Weights of a small segmentation model: encoder layers 16.
Rows from block 3 of the encoder of a small segmentation model, named by matrix and row number. Rows with one number within an expert belong to one neuron, the router's apart. Each number is 200 + 30 x the weight over its row's rms, rounded and kept within 0 to 999. All counts start at 0.
After each expert's rows are labels from the 100 images, of 14976, where the router gives the expert most weight on average: "responds to" is what is common among them. Only what is clearly more common there than usual is listed. The data: scattered letters and digits in many colours.
# router: slot weights (encoder.blocks.3.mlp.router.weight, 8x160, trained with AdamW), inputs 0-53
# up: expert up (encoder.blocks.3.mlp.up, 8x32x160), inputs 0-53
# down: expert down (encoder.blocks.3.mlp.down, 8x160x32, transposed), outputs 0-53

# expert 3
router.3,197,159,125,203,232,181,203,202,144,211,225,190,199,181,202,221,234,216,194,137,219,202,202,193,181,129,214,274,217,212,189,203,173,214,226,149,193,218,210,194,170,193,149,207,261,156,183,215,191,207,192,209,198,181
up.0,241,205,219,198,180,188,213,179,188,236,211,165,186,235,234,196,180,245,223,174,265,223,173,218,266,236,154,196,217,211,271,230,244,187,225,240,191,227,220,227,144,186,189,194,179,178,186,221,200,218,200,226,189,168
down.0,200,216,157,198,152,175,154,234,214,203,165,209,195,202,212,201,244,214,207,210,177,218,191,174,208,169,179,208,185,176,269,170,157,201,256,229,227,228,216,234,241,219,185,209,214,183,176,164,203,206,170,178,254,210
up.1,225,219,193,179,262,212,233,189,180,225,212,197,194,196,183,182,216,248,230,165,117,193,209,204,187,270,249,154,174,163,206,187,219,177,233,197,193,185,197,206,222,234,186,212,156,239,233,243,197,205,202,167,205,218
down.1,187,211,163,201,172,250,178,254,212,202,221,200,232,168,201,207,184,206,223,173,214,172,199,180,204,119,203,200,219,188,182,193,138,206,189,206,191,195,225,200,241,169,188,224,193,161,222,223,193,179,205,185,204,247
up.2,170,218,216,211,211,107,265,207,192,193,227,155,160,231,173,207,198,156,239,181,228,182,209,189,221,200,182,169,225,166,198,162,227,199,181,203,217,201,208,207,199,189,139,254,149,164,198,187,154,205,173,227,182,208
down.2,202,183,241,208,178,143,165,176,157,227,194,210,211,181,245,166,185,212,173,214,237,275,171,165,208,225,278,199,220,272,258,233,205,180,214,230,186,198,157,164,194,203,206,147,202,223,194,241,148,191,180,205,224,229
responds to: count: six; black; blue

# expert 6
router.6,175,218,207,250,216,209,204,237,188,192,212,202,234,166,245,146,175,200,190,183,184,187,271,226,214,204,218,230,161,162,174,169,224,131,231,157,204,242,256,149,271,228,183,238,191,186,174,155,204,155,155,192,251,199
up.25,229,193,203,154,209,206,184,195,175,256,189,173,215,217,203,194,202,166,200,178,238,179,194,246,245,189,183,145,233,219,229,215,231,196,228,167,125,172,128,256,158,248,201,194,219,184,187,209,188,253,175,217,184,276
down.25,202,227,187,185,186,226,238,217,198,210,207,227,224,203,191,184,136,224,210,168,229,228,225,187,200,185,209,224,153,217,207,121,213,206,128,153,195,214,199,150,146,205,169,220,202,186,226,155,197,215,225,170,226,229
up.26,185,169,221,215,172,196,204,189,229,261,204,190,241,199,204,196,174,207,171,277,194,207,189,161,199,260,205,187,198,201,197,235,210,165,232,207,212,239,207,257,225,169,210,225,157,221,248,170,173,204,248,194,222,270
down.26,222,204,238,140,212,227,235,209,203,228,194,224,210,280,208,177,166,165,218,184,224,206,162,221,251,164,196,184,186,234,185,219,235,258,161,212,180,215,176,200,232,222,210,206,219,188,234,210,163,199,223,221,198,187
up.27,163,201,163,211,161,213,212,188,195,181,189,200,216,209,233,229,217,202,211,232,185,211,211,233,180,190,188,166,211,210,268,191,195,204,246,188,231,168,239,229,193,176,206,175,230,248,233,185,225,217,180,192,160,197
down.27,237,176,187,170,238,189,263,264,181,195,194,177,215,227,164,176,211,213,210,195,211,148,190,179,201,165,200,182,200,244,237,199,186,202,219,212,185,210,189,219,176,225,192,156,188,176,162,178,161,216,205,209,209,234
responds to: teal; green

# expert 4
router.4,213,226,184,202,173,183,170,238,217,169,226,227,184,233,248,132,238,211,206,186,238,250,173,262,200,177,170,206,263,127,209,183,207,211,215,197,197,190,183,251,141,203,222,170,226,151,215,143,221,217,146,165,221,219
up.0,182,191,156,174,267,185,249,151,170,280,205,194,175,163,202,199,256,194,238,186,223,106,184,168,205,193,174,221,237,150,171,199,203,226,187,147,201,234,196,157,200,130,214,203,215,216,179,193,215,243,206,229,188,204
down.0,167,136,221,227,148,194,220,209,185,221,195,183,243,164,243,216,165,215,216,197,255,199,243,184,201,197,253,157,87,256,209,198,220,176,211,193,233,204,154,177,206,246,180,195,131,240,239,253,162,191,201,195,216,237
up.1,238,203,167,192,267,186,186,200,167,205,292,228,236,212,241,185,151,159,154,186,152,198,200,181,153,198,201,160,174,187,212,210,181,214,268,245,229,185,203,172,240,215,242,218,198,232,202,238,229,171,211,190,219,259
down.1,187,215,206,131,273,209,195,221,173,249,259,235,204,217,260,234,166,185,195,162,228,146,240,172,234,215,162,180,179,237,186,239,212,197,167,248,220,212,222,225,219,184,258,156,216,213,221,169,155,209,180,249,186,219
up.2,183,163,201,187,282,204,207,263,175,238,244,203,196,227,222,231,176,208,233,211,192,158,239,190,109,133,194,186,202,251,228,199,177,208,186,164,179,177,225,203,207,214,208,167,166,223,195,219,195,205,253,210,204,222
down.2,179,219,208,212,209,265,181,206,223,210,208,164,251,241,201,172,178,235,171,213,240,258,231,234,205,251,260,204,181,196,188,129,161,131,262,203,249,181,208,200,191,182,233,185,176,234,188,233,203,218,186,197,180,174
responds to: red; orange

# expert 2
router.2,195,178,207,154,235,144,165,140,237,242,209,194,183,216,217,178,223,170,206,178,217,198,213,202,229,184,180,150,183,207,160,231,226,247,171,174,249,181,192,238,201,182,201,202,186,236,204,160,135,237,157,197,229,209
up.25,250,227,223,200,208,224,179,147,142,174,179,170,167,159,195,246,186,257,218,199,234,199,207,208,128,208,189,204,239,190,206,268,191,214,235,163,194,233,254,174,218,250,198,242,221,197,188,190,189,193,216,177,225,182
down.25,180,187,215,238,199,185,244,196,227,213,287,178,133,166,183,161,226,213,196,200,186,205,227,209,216,199,186,185,204,222,175,182,217,264,206,204,218,189,187,213,164,183,197,132,223,215,230,193,209,195,136,214,199,163
up.26,158,219,154,171,218,184,209,195,195,179,213,194,174,220,247,268,186,231,217,238,193,182,175,153,197,224,168,179,281,196,231,210,135,187,229,151,248,206,247,273,178,180,206,162,249,221,230,169,241,218,196,199,198,229
down.26,164,178,198,215,216,226,185,221,239,164,287,205,189,187,161,211,236,184,266,215,217,202,165,188,201,188,244,198,236,234,182,204,222,247,208,175,197,192,193,230,209,175,185,175,203,232,201,173,212,201,199,209,185,201
up.27,143,197,225,227,129,205,184,166,207,181,175,195,194,250,169,182,156,166,187,221,111,182,176,163,185,203,209,194,208,182,220,185,187,207,231,187,167,204,224,165,259,182,219,245,202,239,210,204,167,197,229,182,259,257
down.27,183,208,164,216,198,170,196,166,234,234,216,180,178,198,181,260,227,201,212,211,228,140,146,177,204,202,145,204,143,154,230,238,199,244,220,153,213,165,190,207,204,159,180,221,220,193,217,159,129,189,151,212,191,178
responds to: red; orange; pink

# expert 0
router.0,187,206,253,156,197,155,201,211,217,258,199,235,181,225,246,283,240,179,215,182,218,204,180,183,107,218,175,213,263,211,152,174,195,238,165,175,152,239,202,229,189,197,202,135,221,162,232,145,194,190,207,228,184,167
up.0,207,214,212,217,167,221,172,191,221,245,247,212,247,217,267,239,197,193,235,166,252,224,198,203,236,124,172,162,133,284,206,173,196,183,251,208,206,211,157,176,169,239,187,206,187,151,227,162,182,193,179,188,222,196
down.0,188,237,169,200,232,229,199,193,190,228,158,177,242,198,222,128,198,209,211,208,234,169,203,261,195,225,224,249,206,176,213,167,130,150,170,189,222,195,199,214,221,207,211,162,133,234,173,188,202,215,179,203,187,212
up.1,178,200,201,181,227,236,159,205,260,175,157,127,218,231,268,206,219,253,218,236,223,179,206,186,207,229,202,187,224,198,144,217,135,188,170,236,190,183,198,178,201,142,198,240,190,228,208,234,191,248,216,163,156,173
down.1,212,193,250,235,199,236,199,234,194,181,192,224,171,190,188,183,186,219,227,190,216,210,209,161,183,185,183,254,205,228,201,190,174,196,191,190,171,233,188,168,173,189,169,202,166,212,227,203,196,173,215,199,189,147
up.2,248,206,185,223,164,174,168,240,129,208,245,248,201,172,182,221,234,186,201,216,200,196,157,285,233,175,164,223,263,217,214,144,176,187,159,239,200,203,177,217,211,236,185,159,245,219,219,161,220,239,168,151,175,221
down.2,135,215,211,194,198,166,236,190,233,181,194,179,210,228,170,191,209,258,218,174,200,199,220,189,201,232,201,186,151,195,201,234,285,260,204,227,254,177,234,209,205,203,196,205,215,206,230,106,264,134,185,134,183,176
responds to: pink; yellow; orange; white

# expert 7
router.7,236,181,163,176,190,256,207,222,207,135,176,152,183,174,163,213,202,252,204,238,195,175,211,231,236,226,258,203,180,250,197,203,161,162,234,189,195,158,204,177,172,205,225,162,172,182,233,229,182,207,202,207,166,217
up.0,196,248,220,190,195,215,193,220,217,224,204,179,251,156,186,176,150,190,198,193,155,157,201,219,240,176,213,222,239,170,197,212,196,220,227,221,182,172,223,186,249,189,205,177,229,197,189,169,231,220,123,228,148,223
down.0,259,222,156,216,180,211,171,248,235,133,232,206,222,237,159,224,223,224,208,219,193,202,104,190,204,171,189,200,218,217,217,203,190,226,198,241,209,226,184,178,169,229,233,219,204,197,246,207,170,219,218,201,180,182
up.1,226,212,167,197,234,232,189,185,162,214,213,198,205,235,238,194,220,181,165,176,204,204,238,142,211,242,220,171,186,195,181,198,208,189,204,199,268,258,208,217,220,214,157,199,244,235,220,183,206,125,192,212,208,249
down.1,158,191,170,206,185,162,217,219,225,195,228,167,232,174,218,253,188,175,137,189,203,201,149,144,266,164,163,200,188,198,228,163,211,182,184,209,183,198,172,185,154,178,208,202,159,181,202,216,155,211,242,130,160,165
up.2,175,237,207,158,173,205,186,167,255,186,177,209,250,152,221,163,140,201,144,178,186,217,201,205,214,224,196,182,206,137,250,180,162,166,253,187,269,205,211,185,199,241,209,211,146,204,221,164,240,168,189,213,183,226
down.2,216,188,182,158,191,184,168,152,223,245,223,255,227,223,181,222,219,194,201,177,242,213,156,193,178,155,148,147,221,171,214,234,193,213,196,229,222,207,253,193,195,190,250,227,202,188,223,165,179,206,188,205,205,190
responds to: green; teal

# expert 1
router.1,191,193,207,207,176,235,213,174,183,174,201,193,220,170,238,170,136,220,190,265,199,220,189,173,221,248,239,194,169,254,244,165,209,179,259,214,199,125,191,166,222,229,220,162,158,234,212,226,253,125,184,163,206,232
up.25,217,175,148,218,155,171,215,226,230,184,215,272,204,191,177,220,212,223,214,187,210,207,162,205,201,164,191,200,168,273,235,220,245,222,190,153,239,190,213,240,236,205,169,163,227,149,186,226,217,215,204,215,182,157
down.25,238,232,188,205,234,181,202,187,201,145,233,180,147,210,166,192,181,206,206,182,192,194,228,192,196,256,171,222,181,223,151,244,199,205,200,170,166,204,250,124,182,214,152,214,255,270,223,184,172,231,205,216,139,204
up.26,212,213,178,210,171,205,192,196,192,203,177,169,263,184,199,206,202,207,163,198,185,203,200,262,179,203,192,194,259,216,213,255,214,165,213,224,204,211,192,206,204,240,200,160,132,197,237,224,194,196,218,164,170,208
down.26,200,247,215,209,194,197,192,222,133,213,179,247,138,146,178,252,236,223,196,154,206,196,242,188,215,141,257,206,156,201,220,191,172,249,221,163,234,217,217,152,197,157,180,185,211,225,201,209,197,200,173,246,231,220
up.27,222,150,202,214,227,181,160,225,199,194,203,225,204,199,176,212,201,248,158,181,241,227,175,213,234,200,179,228,241,228,224,195,267,243,177,214,220,201,249,223,252,205,197,178,186,216,212,174,179,172,153,160,191,179
down.27,196,221,116,215,202,193,245,159,199,192,213,215,211,143,198,214,209,242,182,226,243,141,183,205,187,205,208,229,182,186,191,183,192,195,191,207,176,229,191,227,226,210,263,172,163,239,206,190,116,242,180,222,173,231
responds to: green; teal; count: six